From a checkpoint of a small class-conditioned image diffusion model.
Data: trained on procedural textures in two colours, tilted and lit, 7.2 epochs.
Rows from block 3, named by matrix and row number. Rows with one number belong to one channel. Each number is 200 + 30 x the weight over its row's rms, rounded and kept within 0 to 999. All counts start at 0. After the name is the row's rms in percent of the matrix's.
# convs0: first 3x3 conv (model.mid.0.convs.0.weight, 384x384x3x3), inputs 28-34, a 3x3 kernel for each
# convs1: second 3x3 conv (model.mid.0.convs.1.weight, 384x384x3x3, transposed), outputs 28-34, a 3x3 kernel for each
convs0.307,094,149,158,186,169,206,168,132,175,176,196,205,210,207,225,212,200,196,197,196,191,219,244,234,214,226,245,217,155,151,169,181,192,190,196,183,171,183,140,169,217,178,196,186,181,198,149,166,175,187,183,258,193,198,235,189,152,172,232,201,200,225,183,186
convs0.308,106,196,205,155,231,271,187,199,212,161,219,217,186,236,280,206,201,202,158,174,144,135,232,181,154,197,178,134,169,152,159,182,183,203,195,221,182,188,155,137,201,251,195,214,217,148,136,108,147,154,208,212,159,250,193,192,162,159,241,234,219,199,205,193
convs0.309,100,195,194,177,168,165,134,171,161,149,198,191,195,173,182,175,189,178,194,208,196,207,181,174,198,218,187,212,191,203,203,185,197,207,192,189,199,204,209,208,196,184,201,189,192,181,173,159,198,201,173,200,202,195,209,226,193,172,217,202,194,230,202,203
convs0.310,110,189,206,174,151,136,115,144,55,118,176,188,183,158,157,144,180,109,164,207,208,177,202,156,184,193,163,184,122,146,158,142,173,160,159,156,165,214,228,217,142,181,159,166,118,116,166,190,209,169,223,217,177,190,192,188,190,206,151,153,202,151,169,164
convs0.311,067,165,166,137,167,174,142,161,181,161,186,194,166,202,200,178,202,201,188,177,168,167,171,167,176,174,173,171,168,178,178,170,186,178,191,184,176,199,174,151,188,182,164,172,180,151,155,178,193,173,187,211,164,186,199,185,178,147,198,177,161,173,153,159
convs0.312,076,174,148,121,181,188,146,167,171,153,223,199,176,206,210,193,201,193,195,193,166,164,179,173,176,176,174,174,189,166,153,199,180,178,200,192,182,210,174,138,203,173,158,182,163,162,156,182,188,189,200,213,171,198,194,185,167,149,194,154,164,158,165,166
convs0.313,097,198,174,149,227,215,175,192,195,188,218,194,179,221,231,210,209,201,196,201,142,152,254,173,172,225,188,190,180,179,185,192,196,196,227,221,219,154,133,160,188,208,187,173,196,168,108,151,189,161,190,200,167,220,190,166,148,160,204,168,169,169,192,182
convs0.314,114,181,179,199,201,183,197,226,209,222,211,208,205,216,201,218,237,222,224,223,192,218,209,136,166,214,169,189,183,202,194,183,191,183,193,195,203,158,167,168,143,144,173,156,186,206,172,165,189,141,195,182,137,166,185,195,163,146,161,187,156,166,161,170
convs0.315,101,160,171,164,234,264,167,191,191,173,177,220,229,208,265,209,165,163,168,180,186,168,228,234,181,210,180,205,166,138,161,175,185,212,199,224,228,154,138,171,152,215,227,184,194,208,148,130,182,122,145,224,189,261,249,179,175,160,186,208,209,174,193,206
convs0.316,102,234,223,158,249,174,172,224,157,181,229,217,192,243,198,173,228,184,152,225,158,193,212,180,201,233,198,148,157,146,178,192,185,198,213,204,207,241,244,155,245,225,153,252,218,149,181,190,184,160,215,243,199,226,228,197,188,222,223,226,199,238,222,216
convs0.317,102,175,196,177,230,225,200,231,206,204,209,212,223,208,243,214,217,202,204,194,196,168,253,208,209,203,243,218,143,148,156,169,183,187,235,201,193,155,169,160,179,212,209,189,208,231,144,137,140,130,143,201,218,220,204,160,165,165,195,212,193,211,242,247
convs0.318,069,188,188,154,210,207,175,215,211,184,225,216,196,234,230,209,241,236,220,203,201,194,205,203,199,215,206,204,219,228,212,233,236,224,232,229,226,223,208,189,235,222,199,219,217,188,213,221,218,220,231,241,222,229,234,198,190,174,204,196,179,187,180,165
convs0.319,087,184,203,154,205,216,210,193,172,201,205,211,192,197,222,221,193,188,208,168,183,175,197,194,207,192,184,192,167,150,170,182,180,188,207,204,196,169,155,137,166,206,182,154,166,172,129,118,153,156,195,192,142,206,182,165,158,190,196,182,181,158,173,192
convs0.320,109,164,137,174,169,150,162,177,167,195,186,173,193,179,182,164,176,177,208,188,162,180,213,175,194,204,199,207,173,179,170,191,189,193,192,206,181,145,138,151,140,146,157,157,183,201,145,149,193,141,176,185,185,165,203,183,168,197,186,194,211,218,192,235
convs0.321,062,173,168,133,193,185,157,195,195,175,212,198,183,234,221,213,234,223,212,177,180,168,194,187,175,188,189,182,202,195,184,206,197,193,209,203,198,196,178,146,211,199,170,191,175,163,182,192,190,192,199,204,190,201,198,176,162,146,192,177,160,176,150,149
convs0.322,099,188,167,187,221,229,197,195,182,182,217,217,233,205,244,217,190,175,166,203,159,153,253,212,197,200,185,185,136,134,114,159,173,181,181,204,163,160,157,179,186,224,214,201,221,198,103,115,180,121,181,208,150,258,200,177,140,177,214,180,208,212,184,196
convs0.323,101,228,211,206,273,254,208,209,169,212,246,230,235,246,244,212,194,162,188,200,151,129,248,146,146,185,146,132,160,152,167,182,190,209,183,188,174,170,179,172,208,232,207,171,162,158,104,130,165,152,230,214,163,250,174,206,158,169,245,209,207,172,192,184
convs0.324,095,167,137,160,198,210,152,209,203,174,194,180,196,203,234,200,192,207,204,213,188,204,258,229,198,230,218,196,175,160,158,166,172,193,206,205,191,167,143,128,168,191,203,193,212,203,125,135,143,139,134,195,160,194,201,183,154,165,219,188,189,223,217,221
convs0.325,085,120,160,146,159,152,111,165,96,148,168,185,189,194,168,163,191,153,191,152,154,138,158,170,145,167,151,165,156,161,171,187,186,182,196,182,183,176,125,133,177,183,148,158,113,126,172,155,183,155,189,198,168,190,192,184,129,154,171,172,154,199,193,182
convs0.326,097,142,187,115,200,189,142,191,145,188,190,203,173,212,210,164,206,170,200,183,173,159,210,202,180,219,201,178,169,166,205,201,207,199,202,208,216,166,170,175,173,234,168,148,153,161,167,171,183,171,258,222,170,237,232,205,176,172,235,206,202,192,176,220
convs0.327,079,159,163,126,200,197,178,194,155,167,185,177,160,204,197,187,214,192,188,177,175,172,183,185,164,187,165,159,190,182,175,178,173,168,187,185,187,152,155,132,193,215,190,165,175,137,166,193,189,212,223,201,171,189,185,162,167,152,180,165,183,141,147,171
convs0.328,067,192,190,151,210,199,165,216,204,178,225,218,192,237,228,206,234,233,219,206,199,184,210,198,190,208,201,194,224,221,214,230,230,222,235,235,228,218,209,180,233,224,187,217,208,180,201,220,217,218,227,233,209,221,225,188,188,168,198,189,177,182,171,162
convs0.329,114,214,195,186,226,186,191,209,177,203,178,167,158,211,168,160,191,154,179,177,162,188,179,168,191,214,186,150,166,204,165,179,166,158,192,148,156,194,227,217,206,212,162,187,187,176,213,178,200,205,210,200,201,231,197,196,196,200,230,198,198,209,214,259
convs0.330,102,181,161,166,215,204,169,182,174,191,171,196,188,215,213,198,194,168,168,144,149,189,201,129,156,209,182,178,120,138,135,150,168,156,187,207,188,125,147,191,118,159,188,179,141,207,135,155,161,132,191,227,184,211,196,199,154,170,167,206,199,184,186,198
convs0.331,099,176,189,217,205,190,208,207,198,226,205,207,232,208,197,207,212,219,229,208,201,181,212,191,178,190,187,162,169,151,179,159,189,206,164,169,175,188,190,211,180,206,176,200,216,202,178,190,174,168,193,213,175,202,215,167,172,147,179,201,201,187,220,256
convs1.307,092,211,188,186,290,282,230,261,254,249,159,178,198,234,254,211,277,241,258,185,180,188,208,199,193,201,203,208,201,188,184,228,198,231,237,205,230,241,232,193,267,272,230,237,257,227,201,225,214,232,251,230,193,197,191,160,196,168,184,211,196,180,210,228
convs1.308,100,214,183,136,254,201,140,227,219,171,187,199,175,202,188,155,240,196,165,174,186,183,190,181,184,213,179,160,191,172,166,214,196,225,233,224,231,227,152,203,225,191,216,223,170,197,213,228,219,187,229,247,217,208,248,183,217,171,190,220,219,191,221,189
convs1.309,091,258,227,159,259,224,154,211,196,176,230,244,217,211,251,240,166,190,223,204,256,246,207,208,233,231,251,217,222,233,208,186,158,105,248,219,147,237,219,215,219,184,175,189,161,168,250,200,203,240,212,193,194,205,203,203,205,188,196,225,210,197,237,240
convs1.310,114,248,261,288,218,262,282,239,251,239,248,261,241,262,283,268,181,218,214,186,211,164,225,214,154,169,186,169,244,237,222,158,154,147,232,259,217,273,246,228,259,251,215,219,204,129,249,209,186,189,210,178,158,164,149,193,229,241,231,240,260,197,198,216
convs1.311,070,222,233,240,236,249,247,201,213,213,282,306,273,289,305,261,266,271,226,208,232,215,198,219,200,180,215,174,215,198,237,229,200,235,225,199,218,220,190,215,196,183,190,195,184,173,178,174,145,174,156,129,189,150,138,194,203,213,231,234,248,222,227,244
convs1.312,079,167,156,176,195,176,187,175,177,181,271,272,288,286,276,283,279,260,247,205,194,191,199,177,186,175,193,190,175,159,185,202,178,178,221,194,187,201,197,232,193,187,203,215,204,203,180,219,190,173,182,194,222,193,211,171,176,186,230,219,191,212,202,193
convs1.313,106,197,181,116,227,230,146,221,215,205,196,195,163,186,198,159,234,222,205,231,231,239,201,171,176,175,143,161,164,147,137,202,190,210,217,198,216,251,228,218,236,221,221,235,216,203,203,220,225,218,208,231,186,190,215,171,232,201,243,256,227,194,223,231
convs1.314,109,204,183,149,199,225,159,217,230,192,205,209,221,158,243,243,202,227,260,202,250,224,232,257,239,180,230,175,165,167,163,196,176,169,235,208,209,203,233,244,199,204,216,215,228,233,200,220,180,234,244,203,247,250,221,154,150,201,136,158,194,180,200,216
convs1.315,091,199,157,140,218,149,123,213,206,170,176,168,171,143,98,133,175,159,211,232,191,232,196,152,202,250,254,268,143,147,161,201,201,155,238,265,166,188,177,203,157,193,219,204,209,189,168,194,190,185,202,242,202,216,203,160,156,182,158,183,168,201,188,153
convs1.316,102,171,183,107,210,226,72,179,197,121,201,197,188,222,199,110,215,202,136,232,225,213,219,198,211,232,250,243,152,146,146,181,155,183,231,187,191,225,192,222,259,205,194,171,166,171,188,172,204,230,211,207,227,228,239,179,195,192,188,243,185,158,203,180
convs1.317,097,158,189,154,198,204,163,194,201,206,187,195,210,177,156,160,224,161,229,198,177,164,200,133,176,239,187,163,162,158,174,222,192,225,219,232,239,186,182,236,175,188,199,182,199,185,196,199,142,211,233,215,183,211,177,141,172,225,191,253,213,239,265,200
convs1.318,068,199,153,173,171,137,163,176,154,178,242,223,223,202,183,213,186,194,218,196,238,208,211,268,224,187,229,198,139,151,206,151,167,221,166,168,218,176,186,203,142,168,186,171,187,202,216,218,220,215,207,206,268,254,234,191,152,171,153,148,165,146,149,168
convs1.319,083,196,201,184,223,210,182,197,197,209,216,213,225,213,210,241,202,195,253,222,214,194,234,207,207,222,172,179,152,143,164,208,181,194,220,166,215,227,224,255,176,183,216,228,212,239,211,217,194,170,192,175,234,214,198,151,207,201,186,212,229,174,191,211
convs1.320,103,186,216,207,268,282,247,243,269,272,228,278,254,247,294,246,247,266,235,210,202,204,221,209,205,212,198,182,174,193,199,234,242,198,189,198,199,219,209,236,219,237,239,229,205,208,152,197,193,199,226,198,231,187,185,185,203,175,199,203,217,197,232,221
convs1.321,062,226,234,234,263,264,248,217,233,219,224,232,236,268,257,249,236,242,224,204,223,230,210,217,223,195,209,210,221,201,262,222,216,240,184,194,186,225,229,184,240,228,189,240,219,173,236,224,208,222,195,189,268,251,215,175,190,212,178,195,233,206,218,243
convs1.322,096,207,178,153,264,231,165,240,225,216,187,222,197,196,238,173,216,224,203,177,193,164,196,179,197,216,194,182,206,180,160,244,191,210,277,254,226,228,166,218,229,198,243,191,160,194,201,182,174,184,180,231,222,212,242,172,224,207,167,222,237,154,215,212
convs1.323,098,236,224,207,261,236,176,225,234,204,205,241,224,167,206,163,196,204,177,200,213,169,199,182,172,193,170,147,204,209,172,218,206,218,244,233,243,256,208,238,232,228,259,191,181,194,247,249,212,207,218,252,227,205,239,172,208,173,210,227,218,159,216,219
convs1.324,087,168,134,147,224,226,166,205,254,207,191,208,254,205,245,226,278,295,303,198,213,188,201,189,171,229,215,179,176,142,184,238,203,200,203,218,188,208,187,243,211,193,227,239,217,208,174,180,210,201,216,220,220,213,178,156,143,190,173,217,255,184,225,215
convs1.325,095,214,225,252,235,299,245,226,271,249,230,251,260,238,281,250,256,264,240,183,224,195,223,206,199,223,202,201,189,204,205,188,190,170,234,217,218,244,229,247,244,252,238,236,216,192,187,190,181,180,179,142,189,169,153,208,248,208,248,245,242,197,199,207
convs1.326,099,209,223,228,244,235,171,223,222,203,208,240,245,203,215,185,263,199,215,218,234,167,192,165,154,198,153,147,250,215,206,208,162,181,240,204,243,250,228,299,222,188,249,219,169,202,218,208,184,196,194,174,213,199,205,187,213,241,245,240,253,200,180,213
convs1.327,098,165,188,195,178,229,216,192,223,225,205,237,226,218,273,266,216,254,237,242,251,250,248,235,239,213,224,218,163,149,155,200,188,193,188,170,175,216,257,262,224,250,265,235,257,255,216,216,205,216,215,187,218,233,222,163,178,186,196,208,219,206,225,226
convs1.328,055,206,183,193,220,185,191,223,190,198,266,256,278,238,206,250,235,215,245,207,219,203,216,233,192,199,198,177,120,129,215,105,136,204,103,106,162,194,169,150,183,153,149,209,180,168,192,206,210,173,181,194,214,211,215,212,196,217,212,193,219,194,183,196
convs1.329,109,223,204,172,240,221,179,195,230,194,191,283,209,257,322,265,207,303,259,202,266,234,218,244,250,199,252,223,210,222,197,196,206,196,192,184,182,228,232,183,250,214,194,211,217,197,219,153,182,247,214,205,219,205,187,167,184,201,187,245,244,200,225,248
convs1.330,107,201,177,161,232,233,154,232,221,174,204,188,245,200,232,203,208,196,209,163,191,167,202,167,195,185,196,196,177,148,125,222,213,197,265,244,228,200,221,255,205,202,235,208,202,202,187,192,192,202,231,248,217,216,251,139,169,204,146,178,187,212,213,184
convs1.331,101,235,233,164,242,217,167,185,228,178,195,199,198,214,238,194,185,185,188,198,195,243,196,165,220,227,220,227,251,203,155,244,207,173,187,209,206,225,185,153,198,173,186,160,192,165,210,222,204,232,248,279,219,250,226,201,200,213,198,254,225,225,265,238